python train.py --arch="regnet" --model="self-supervised image encoder" --dataset="rendered roads seen from a driver's seat, with toy cars, trees and houses" --train_examples=72500 --image_size=48 --crop_scale_min=0.4 --horizontal_flip=true --color_jitter=0.6 --method="barlow_twins" --norm="batchnorm" --activation="relu" --channel_attention="se" --depths=[2, 2, 2, 2] --kernel_size=3 --stem="deep" --widths=[48, 80, 144, 256] --projector_hidden=512 --projector_out=512 --projector_hidden_layers=2 --init="xavier_uniform" --residual_init="none" --optimizer="muon" --muon_scale="match_rms_adamw" --lr=0.0037 --momentum=0.95 --nesterov=true --orthogonalizer="newton_schulz_5" --adamw_lr_other_params=0.00085 --grad_clip=1.0 --steps=4400 --batch_size=256 --epochs=15.5 --lr_schedule="linear" --final_lr_fraction=0.1 --warmup_steps=440 --weight_decay=0.0 --adamw_weight_decay_other_params=0
Rows from block 5 of a small self-supervised image encoder, named by matrix and row number. Rows with one number belong to one channel. Each number is 500 + 50 x the weight over its row's rms, rounded and kept within 0 to 999. All counts start at 0. Numbers have three digits each.
After each channel's rows are labels from the 100 images, of 14848, where the channel reaches its highest value: "strongest on" is what is common among them. Only what is clearly more common there than usual is listed. The data: rendered roads seen from a driver's seat, with toy cars, trees and houses. In brackets: how many of the 100.
# convs1: grouped (4 groups) 3x3 conv (model.blocks.5.convs.1.weight, 144x36x3x3, each kernel summed), inputs within the group 0-35
# convs2: expand pointwise conv (model.blocks.5.convs.2.weight, 144x144x1x1, transposed), outputs 0-143

convs1.33:460506525537521503469456462502557384484468440502539534553509573413457452440489438551371456492523454453515441
convs2.33:510544488511496639492436475510484498524613469521566558498531486557428502559587510534604533454485469494437485517548600471502465419467461537452522526500528496462462499482505500614482543451461523378632566524519490467509551500445522498576528505472442431469523579474512443482479498510509515553537483494606507417580463523489543545592587494544516467540494435566302560517482450589538467494468511480494421503517462551544460481469521475570478
strongest on: double yellow line (52); vehicles: zero (39)

convs1.116:448523459522470512466680548485454436491405475518495475485522523495506473510474551484510450573500485608435467
convs2.116:582556521548516609538570478557404524414443511555523512456556462514453500586480526459489574576517474469431425421499491591599482475575524562459549454457398583491470538530574508530543482511531548532489442542559489553523564532532475474437415478415468500593496422431488451499497537469547473498527502404537599526519500487504475500483531453535455516578336410524573523574524547469529514512461545583487539580530465479472525489527504491516449
strongest on: bends left (92); snowy verge (77); vehicles: zero (74)

convs1.134:519504505520548506538468570349550573587479575481578488473476513536499495486485547467470509365533527515520521
convs2.134:519501524578548419502573461487457559366448504448397421573479533482525429453453400435475455544527484512515569524474436508507405520495456470526478482570465413483568497526580509447472460529532433610476493478427477466527487514583541460597529562579427447568478462467573563480601431435504417539531477599489510466480466486431474552502517541504555531467476540476506481473514542445423497559409497497508548592483520515466416449512518557468433
strongest on: bends left (85); vehicles: zero (39)

convs1.34:557529543415510529537487560451445520496494464430460524522643433463507503487463499437474577427551589487505538
convs2.34:562550454501551463568497530579469474522438522462639505419482547521541459456502468392445450571476483436453510629575433405484526542427466462406468405487482546490480552544532463486413513474466559482463525438478439452497451569556511529520476452495467588480517468513484519476461577551481457551467492457505547465604436486434567421493463442480489521540536532479526488507482502462569438506450386475475510539486549514449593540573420503507371
strongest on: double yellow line (100)

convs1.35:457449391424520499484512496517395551466443437420468465434587448559453469499438482551554516476475503533492450
convs2.35:510490548551478507591484477561570664559570445524556466591537519485550469515501447538417494491456557499528588491493483438477466586471485492490481436496546534627557468500537574491502574521543571389578479449493536502429487536497553496376511564501495514474531483539533491522522505555504466542497441481457460473492458538495487607478471575470512547491601481506471403454454462439566616431517543589572497588438455497507521522404464468464498
strongest on: lamp (64)

convs1.135:462452417482560517563495486433580470446408535473488428544496484456480467505537529475409510460499470551635496
convs2.135:476606556402466384509434530446476487420561537508389523575496388423529502497469484550443527487440542493441546540448451383509505581538454550565475565470503514510527447454491511486479513418600451567422504471503511430500483519419488562458541422562575457433521558466534490509553421484485459483451441450478452410434509474476456543418516472526579425594520549481476472470530462518585473485552453491549458473501429464469422542488555533492509
strongest on: crossing stripes (63)

convs1.42:492391484538532551516503466514490488486494503395464455542490412395478427489559555533408514527524426570517463
convs2.42:461612494452540503591526523473575512542527475567563399445424515528411595566456400473479521440457428428528580549484476508477415544543468419446482441497533457474513456470463463499560437421527441508467393452452427475493391473575510512491497465483540493474515498447456435455526530541525513429528526544488530464491513451476532582442488441604459499425511438546545516514497517410549476543416461454481493396573533486524419538499549446513414
strongest on: truck (96); line: no line (59)

convs1.41:493441515442505396548558554586536506427472498466461464507577517494392538490491477453457488475568471495578590
convs2.41:494502492444451516448510546518550515517465473486550546443424579508491554457476447520576450562501465480491504523561452596492437478473416476539474474572391382492489454514517395513606488422508522525523482594472521528528521527401468445531470501606449513412510469502552556545506528447581457497453470538516548435517564423494464532452514514474436440543530559517449614329487538581519471459536526440435446507556500589486493488481561441456450
strongest on: double yellow line (99); bends right (66); snowy verge (65)

convs1.75:386584487486459467535408503530460435531498435543501436528500485456463501395620457500486467475519527558520530
convs2.75:435510542589472453516512538553520478525519430646465560445510567523562526476552529517504461540490570516554583490488527438487554497566405431534472419394432558488569537492487516512465488455488379512479520488450516523446480495508511445445459526499491394480483490444514567505533487426535513533517522458435606529447491561531560535534526536499324422476503505500458474581493512490460610601490540491545508522548474412470598502602464524484553
strongest on: snowy verge (83); solid white line (57)

convs1.98:460481499460458542504520502520433516345420548473486479548502433519545452501514566402496445451419496463451544
convs2.98:450523462513472461508497510438515498524537481476517493514457521481487459558469449507457462502557466622399359408446447568446571528556452511525464447446580470552544413527488476460607417541536493577469506516548579543526482515639461608486499494554453538549529562458501457556521499450510455407501498376457484540476501476499438458570481518555479486422404500493542556395527525475522607564577538515440515486471546492515482508567455443539515
strongest on: snowy verge (95); straight (73)

convs1.130:480496399428531515506425456465541432357547503446533443466476487508511473480544495590466587487487488477542556
convs2.130:483496536491433550541506520512467433454518538497450465495585498391493505487576449436435502445525496436497562581519446480366565514407470468482445493531533468554460446431500508478507553478506556497520470517486447484469405551555439560499667460585510476565496602403544526501581495535389467557609430528441547505470542511499500492448479509421524472462463473511533513508518435422533482473505509495534515418571557463436517481458598385528509
strongest on: snowy verge (76); crossing stripes (67)

convs1.46:571603526383519498412482498542438540418514501486496511485544448541450471533555443537453468460525529602461511
convs2.46:508372498546388461459525497541503480456545533517472464474425541456553469556473469493621590522529533477419562445555473543491452449535505516559460451515483479482449463510518535478563501459449471452535516528508420406475515438439525576535484456423520462486523547437443512547469436466386512443448497487474522505385501556526510509517520470397546499493426422429438442445548417523478514555503619467511493482608518360474612532547503487525510
strongest on: bends left (97); double yellow line (51); vehicles: zero (43)

convs1.114:450504489482476526505465411569420450557450489636426549540497454491513514434541483470424500502552508444475583
convs2.114:523532444490492491498515429518466489492499619554517493566439486508456488526624454580429468462505527414463432539554515490546377451511490552436418416500450525559520589552516520558457487441541436408549542514574488608484408481484470457537475521521529392439507463435491403487483540518494600518510477437467578465581446458510533555582609470466467533551574478573447527533502481495483491438432554470461438561570530483482480492488540485505423
strongest on: straight (100); snowy verge (75)

convs1.37:503473472492555441550479560517532522500461463613517471461383513371461462578509520458558521523552545554519466
convs2.37:501559472497471498524585555527480426409505559459471546475532574561374457484615436504506481449512446497481563486494415547512485463578446520509514512540585471506498548469565436582423462509520548521660491490489541531412540510422522534488470528481525399478494441510510520455438604466516451452528543535544602560498498528508483393557540428515459524447467470566481481554496582514492495475480606460585486455491499509388485514551529580555433
strongest on: snowy verge (68); vehicles: zero (43)

convs1.125:497600443484478418500517396454518577415479536462462491521440479554445423496577503478560461500569553509493549
convs2.125:471506468475426524450492492463462525499604355463532568549552429469494520608562569511604496475489478507572468444417542541516486571494556484500562484439496550471598481528563559501502458491528539461457523501515593452588524501493469548466492461573587459498498569463417554453466474406568541531485548538501528418535479527468432463490395534509508474442395480406488430529379524493493564437509457609467465513401542508490514510521547491476450
strongest on: bends left (100); snowy verge (76); vehicles: zero (33)

convs1.71:497631472501484479516511531535601542504481490561452522438443431539472524459371515426453504472453507491575482
convs2.71:488521517428538419446536561507483508522474508632609505516473512467452419490551419426434526496483540560532526459527467510510419508513460490550482501472525525550461418523389388447580519455496536558486517541461419519546540449419630479471482524610405512511561526539493457560442525480433577487451459445561432376513454480545475590560447532473549502513502592535444505556435518445526511575553488466459454569473481538517551509514493486425492
strongest on: dashed white line (93)

convs1.89:477515425482434478434514535552469462414506444426445490490499396410518421453486474451416464455512484455518434
convs2.89:489560489423461504497470620454486482450604404505417553510480513531397487534578412505477561505486548550476514444470502497503608488464519535464474498497507494507438424536552446482464440428588522483475451417504560606508406501462450566496444445553490504530529594481472490555494530389578531494516489604519495515567552585396514549506431494546572567434466489543449509478468498445535557581503477532521465428484451481530500414418592521484464
strongest on: crossing stripes (100); bends right (61); vehicles: zero (34)

convs1.123:452551519551487471523560564531439507534485507489508529501607514382513634491447493504477464438422507478417492
convs2.123:521418575500441615504535530507499520487440369594441464470574479466523411491584510424520410479528500528499518470519524460508495498549516631606582507510460540492469460478497454470464583533520496604513501539604547516535496529532395466484408496554521493559556511505532446416453488464462504521503508479537548489520425557456497479425482475556361514484451501345539470531591443517466533502541485541433494489550413462549512459517488505453504
strongest on: bends left (69); pine (64); line: no line (51)

convs1.53:465513507484414465552386517569534526436538529491494493559517520594503526483550487462525534438594459400573524
convs2.53:477516644459567503446447441532585502484425475478523532496492488523496485423476517485457508381518501500468486535481480592494502491484459519584424469439451557532484538599588505488637521450394468492488524567487508493570477427465539440595571527556450507502517492495545516514480518485575492573569519569511499517483485448392483615568520559394555549512548576547532451563587466518493551518466610542474441518487523534482559502501506488603450
strongest on: double yellow line (90); snowy verge (86); vehicles: zero (34)

convs1.55:509630563426495558489508492341478540503534480402472469489528496436454498480496478539523524533474456489431481
convs2.55:513485517376547449509528483578584556542511519511579540475505596478495451482553475410470489553580479614460494469562496516544436484467562547519458500463428558544467480431408513514483651558531466450450493545555520553441494507441474517520522456549371373535433544515442482401559496557471541477515510524519438334465584479553527521517462545558513517548531497529504521562476543448462450472539430495472494480595475461514491531486547499503533
strongest on: dashed white line (100); vehicles: zero (36)

convs1.61:383452532496535437487418417547504518466512521536506478426512505583483510520661504466541505530520468519550530
convs2.61:467603440510571523471523473543477499519481426577558437480457523514585434491425479468422499496482499423478575534554561530462466483539590532496485581475475445519482436536521454448545472424431628482464481557447516532502477416504422476572475495476422557571436401537508468455551532464469415545527481516434514507527399486494524504424495426440598445450586465452502485476535397418478450458499549426477530421446504550433512519531404529496443
strongest on: solid white line (53)

convs1.118:479392592533492525425439503550516499517460481504575500434574544487471573470477503576593518570432546515462484
convs2.118:447444493404520499558436580527594459481518462484499507447429529529500444496432468380455506457554622498472419487399457465478457513492456472473433528479459500522427529457491480465500474535455443487498475498443481450409500477406475485531459548517414545428496359484455457536417424511446442495585512575497498570501528485549491426545440461470460411585509619493403519490501505479544533543485407389521463577477511469510575472503492529459484
strongest on: tree (87); vehicles: zero (35)

convs1.23:431500484503516515458471466477562479485474462468522496490467443563572482554442468640553411581609488505461499
convs2.23:471540437469462463491510544469509538560412426414447449403469520547558585541489540536541482438551507505501530469494525577389456424480453491457525548500526401472503438412495523520494455515484491450473469545457550473530574470535345583477451598507515476518571550511489478544493440610441417583556507531495430396576494553577435419540487517518451524486515515458465579490583535505516601577552480533514472517463528543587550490505477556497498
strongest on: bends left (97); snowy verge (61)

convs1.18:473500498526463465537553572426500475549433464530484501491401384370485499466513586571536442507488473473478498
convs2.18:473432556476471552511461542485441470506554426482493541487477490542466545521543484540515465417587430545524417470462525583507405516458501434373596634488461489507471550564533474577508501471508507547564521583473538406563645518461492483437507526470487480412598405528462476545442505502526540485524467519521432458569486489534541589498538570566470396554487435444462544418484476560541556480618519527492544437508582478503533511508501511495504
strongest on: bends right (89); vehicles: zero (51)

convs1.3:589496494481508530470481525470600534469556597605451548475560487427536523529520574397500551497491541508485563
convs2.3:539491498421509421464491506479506489565420475545418471492440492297587536493438485430482550555508473510469539526526492580476571498501453481579419558530454508413466523525502567556533489515436488419504491487514425469549598513454516422545499486482425480574444423453517506536582473519440456440521447503447435520456536457464552545420424560511483486565500563512557420510466465450485468543551392486485496480513593499494570469394512531542421
strongest on: bends left (80); double yellow line (53)

convs1.20:418528458465500524442559562470571473454491483410510529641473465566518482437453467512469389489514494539489514
convs2.20:591545446524492510497471455488510487519403526536493415562552481485484525478492504521448407569567445524540533572509488501449439472473496513417455643495480547494562548434416404483494505539502536508504559519448438465568464477597552528424453543439488539549500511468481537462513550484511454585496523420418503519552426540523512472604403505474540562472461494460579461513548542443501489439507570446429508553558508502430616614596474507413565
strongest on: double yellow line (82); vehicles: one (72); snowy verge (61)

convs1.139:532504486537394511494411516542495484463542476426443477572520514429506471561457441413468558472541479396496420
convs2.139:468558521480469593485538488352509543434542516495492451513464543552486537436480462522483538519513497515509569558578476560511560467495479476534470466570470545548571660441560640492501713513517504539476554546503497532490557427547550578484530597567476493472540532498566529540582538614480477509535435469494655472476508566511502545497510549499432539481531485524535468496513517433500527502508491555542523503537501515487462574488475435539495
strongest on: crossing stripes (86); straight (81); vehicles: zero (54)

convs1.131:456527451474465542534439550516450471594391529474464574428478504543532546407500492457441468433566509508460429
convs2.131:482462530527468542467462451590457614453497507565505448517494521582520494532553469585519576514426522467477537558533578500500452460465568523495468575410537428557603512474547542530526446513516510515564517618587478492503526455462495401503469458500512559460545494655522425478531474590542508479548528503526474435585455437581579506421545496497489513543620450560547431516440564418445455488474529545515507517570489434552485488525526510587567
strongest on: straight (100); vehicles: zero (61)

convs1.66:457474454535512484578410548534436506453452505557483479618476455497523491452520485480544513485545452448517652
convs2.66:547472491498538509437611558499459505579507478536546588522551476465533516411584461440539478492497463423386522496447527505474500501533449530498517490476480591467569452527471560550391507451438511543511540487496590538564445437571564453499358483478415530562516532552465505527506515538585455509543526440496489512575537488508581493464590587495515625436586482565626486490535466565515489506515589535461530476484552525489499520492542618563521
strongest on: straight (96); snowy verge (95); vehicles: zero (55)

convs1.81:532516529555507549442520563426455483404492521479369451513477487537580513451565476450497430513530562451512421
convs2.81:567466523396350528520491508504574502553480454430425440511514522498428364446535515644480484527475435531462443497578495480570430537579476461555591497517512505494534482538436436550452439511559501503493501380506510553479446477452581583537512434522461450569474516544513456466422520621512447514529506564527538486441476518512557458506484469535440433557502557588481429416504541528603506524520569538541480553532509530496476534426496484510486
strongest on: snowy verge (100); bends left (65); vehicles: zero (40)

convs1.141:428511491473510524561570498415446498498570499449454456458452462486478499482502626503507525474530544659520521
convs2.141:460455559485446524576516504486481467530515548454565608512434436506467517511437536571431582474511554483460455479479528568416587464474583537545583562524446451544424430558549436499532432446443512454535470506419529518546599605404582487509468508511525480503592432549477485481606561462562533479485507511553448510487504520448469500525479473496534462573400498501456547579512371575539547582517543466445497559446598487478573460487487472519505
strongest on: snowy verge (84); bends left (74); vehicles: zero (41)

convs1.82:448517555514521490520398474471394560492510485439541377500475537535453576507491568470529487538485554516422580
convs2.82:582506422466475512494551447470549491547505526512524503484432521426474510571455587430455493551447565460487389477515526416521586472478557457462565531456463511466483514487588374468494475406415491478436633561434580505478443458473528546553459486512495531532535471551564598555455530500489418496499457396627415530564537480510485452382435500459565554545475552452503516512429519481553443464512479475479514469473474465523378482505500474471488
strongest on: dusk (72); vehicles: zero (46)

convs1.108:481587502414574576488462512564444447544620434548497479475549511548498514494514584506480457537593485508527549
convs2.108:396408461500450514441484460483616498507430558584595483513436519546495499399455480535538448520529458561464477450471542472508481501534554583450516446563522483398552449502431439465492552486407569557517452505432515568415499532505459479458550478468473547419484414449561526535508638492509462505508625514461525516447496454529543384467483502521541443508467544541504491461580622572493559521505557512445496507557530575500482546555499439562503
strongest on: straight (100); snowy verge (98); vehicles: zero (78)

convs1.122:534468500460510531471369453487498439474440547456474498436451529447536378446512490575402448477507488508557521
convs2.122:506454392430544521457471456500460568432560431502527489543460484478504516461542543566526499487468524480436522498418580415462503503482533515439528460529570529576454485433513506570540555545499541515424497495452534548491442585522462445557520532564454536523572558514479559500593511534492574490460545567494556523393512662511535564505467550506554514443581544453458560423371522440439512585565576520498493604538546468464477450505509431467587
strongest on: straight (71); house (60)

convs1.19:363540455455439431453511454491498549467515621440497421514518463543561494449493513412550476494457501522510468
convs2.19:547504536523562548488612515490540589436481473452471479516394417425484564480541591586537507444571497441549545508541526592532511480569601491467579501558508526457558580436438496485486556485513560471419476575506506480498600492491566465524506540474537574561410449402502529580459482537480476537509503457595502495471537535591393516525463443447536486507474465581472581554496495523462597560516521524401435427541516487526487533481505438437538
strongest on: crossing stripes (72); line: no line (64); vehicles: zero (40)

convs1.83:529437499492432542496535405525484530574557499529476377469502477526434529503505495583412569417561523555486485
convs2.83:645563491385565513571458516455548505459499486522492463535489495444553464494597520455376457470488466478520530484461535579554491498486490473506592580448527432445571530485543488481404514567510508525491563509624534408530457529472496544501466397472541554543563542620526484550525459501504517487461530525550465520544453485531506468478524501429451473591552512509440466524442653478499456498477522493378441519540441494604523478448438438488532
strongest on: straight (100); vehicles: zero (89); solid white line (68)

convs1.2:533418568492418422474448551464454504522523549427498480466487488614497569580441539558492494569479513457524434
convs2.2:444502484470352486547523454503494384485513516411513545517498469518423457556418494547489448516513467432445530605369495462480486456588422536535479491497509481574521518479487475504525507523477537513463471479548451525457477403454490505472608472455435469564404508552542431451472517486462513453519439440531491418411544407442426480511479465494558437518495484531463453600553438502611476487414596530484499456458438410559493491463565494421533
strongest on: straight (66); snowy verge (66); tree (62)

convs1.69:537481499522553523441556449534546504540478532547482547426359423509568442516535531456433515442426513551437515
convs2.69:438601512552471550494563489503507507493479462484519526605467526496485550429588437542480540438564420517520471552498461423569529529514394489482534430548506415548440516470478405617553459457484471473586517582544464412477528536456591566539480611514548470443411501561523553397469469448518521546540462443513498509488566448442451511597561463535511568516525524571483560493533445575539473429512516535480540534617547501464555462442481487436515
strongest on: bends left (80); solid white line (59)

convs1.110:478392435438500593473511441415480400491401432434482530458521467484499535444475485448474506488497552487503438
convs2.110:515475488439448510483500434538487532419487578492538493553521468486528505447524495531459453529536549443455527559479482548551535460539587519516489541460553496558510464554513490543511516412553504520496534554498557605564508464542594431524530449476406581628536533472459455392558652541497485527566447487611467527608518508441469557475496489532481502529417470606570412493458465467549537440555526500466467535642479466539478544424525433474453
strongest on: tree (63)

convs1.60:522517553427568452456549502604550549528556440417472534491470468495525605484469510533422505518561555541551436
convs2.60:478449517517421453473491467463521549453467459573437451466426421513516493636562483416467499493479547623399457453516476459431461500479523467508509529445487509454559450606502478527434497525510465470460414499521515491541487551469474532522455477484496485567468443547602502458482596404461435508425552465426493476478476490461514548512526578446530418504487527504533607507514547565462563566550450537465537532321486458529542446603530551565459
strongest on: dashed white line (100); snowy verge (85)

convs1.30:635514551430492437571474512557486473508468489486464460494492514559462495570578548463493526510468499450402391
convs2.30:473582488499507576521474546473515466463473551424450616461486444587493438437423562414519571529486554491538483499404478469544454530487483450570468474599458492570427555541508411484570432425499465486455486540500512413501567519411539508446570543573456389433500522579485491531533541505640464490512442519485511469486521387436463518596496511472524522495566568467398584466558518472590513538528546480491484521534561524482468512493538571461471
strongest on: bends right (66)

convs1.43:501497552527501460441408508420423490469499544551495545501492469553564467659585528538508543501500457497535435
convs2.43:503498469512550493463523478502460479483583482552466459418510489490540551560545523463472582444563500460540483571567510462406545373569457510551447409444505565500608456483408532522481524506540506560561483487581486552434516525522575470483589490450593445453486509538436434506485457511388441492531474480616543557465495486529598493476484445604520519498453498537513471568488354486418478414496479388562461495506482529497516550555471513510587
strongest on: solid white line (100); crossing stripes (51)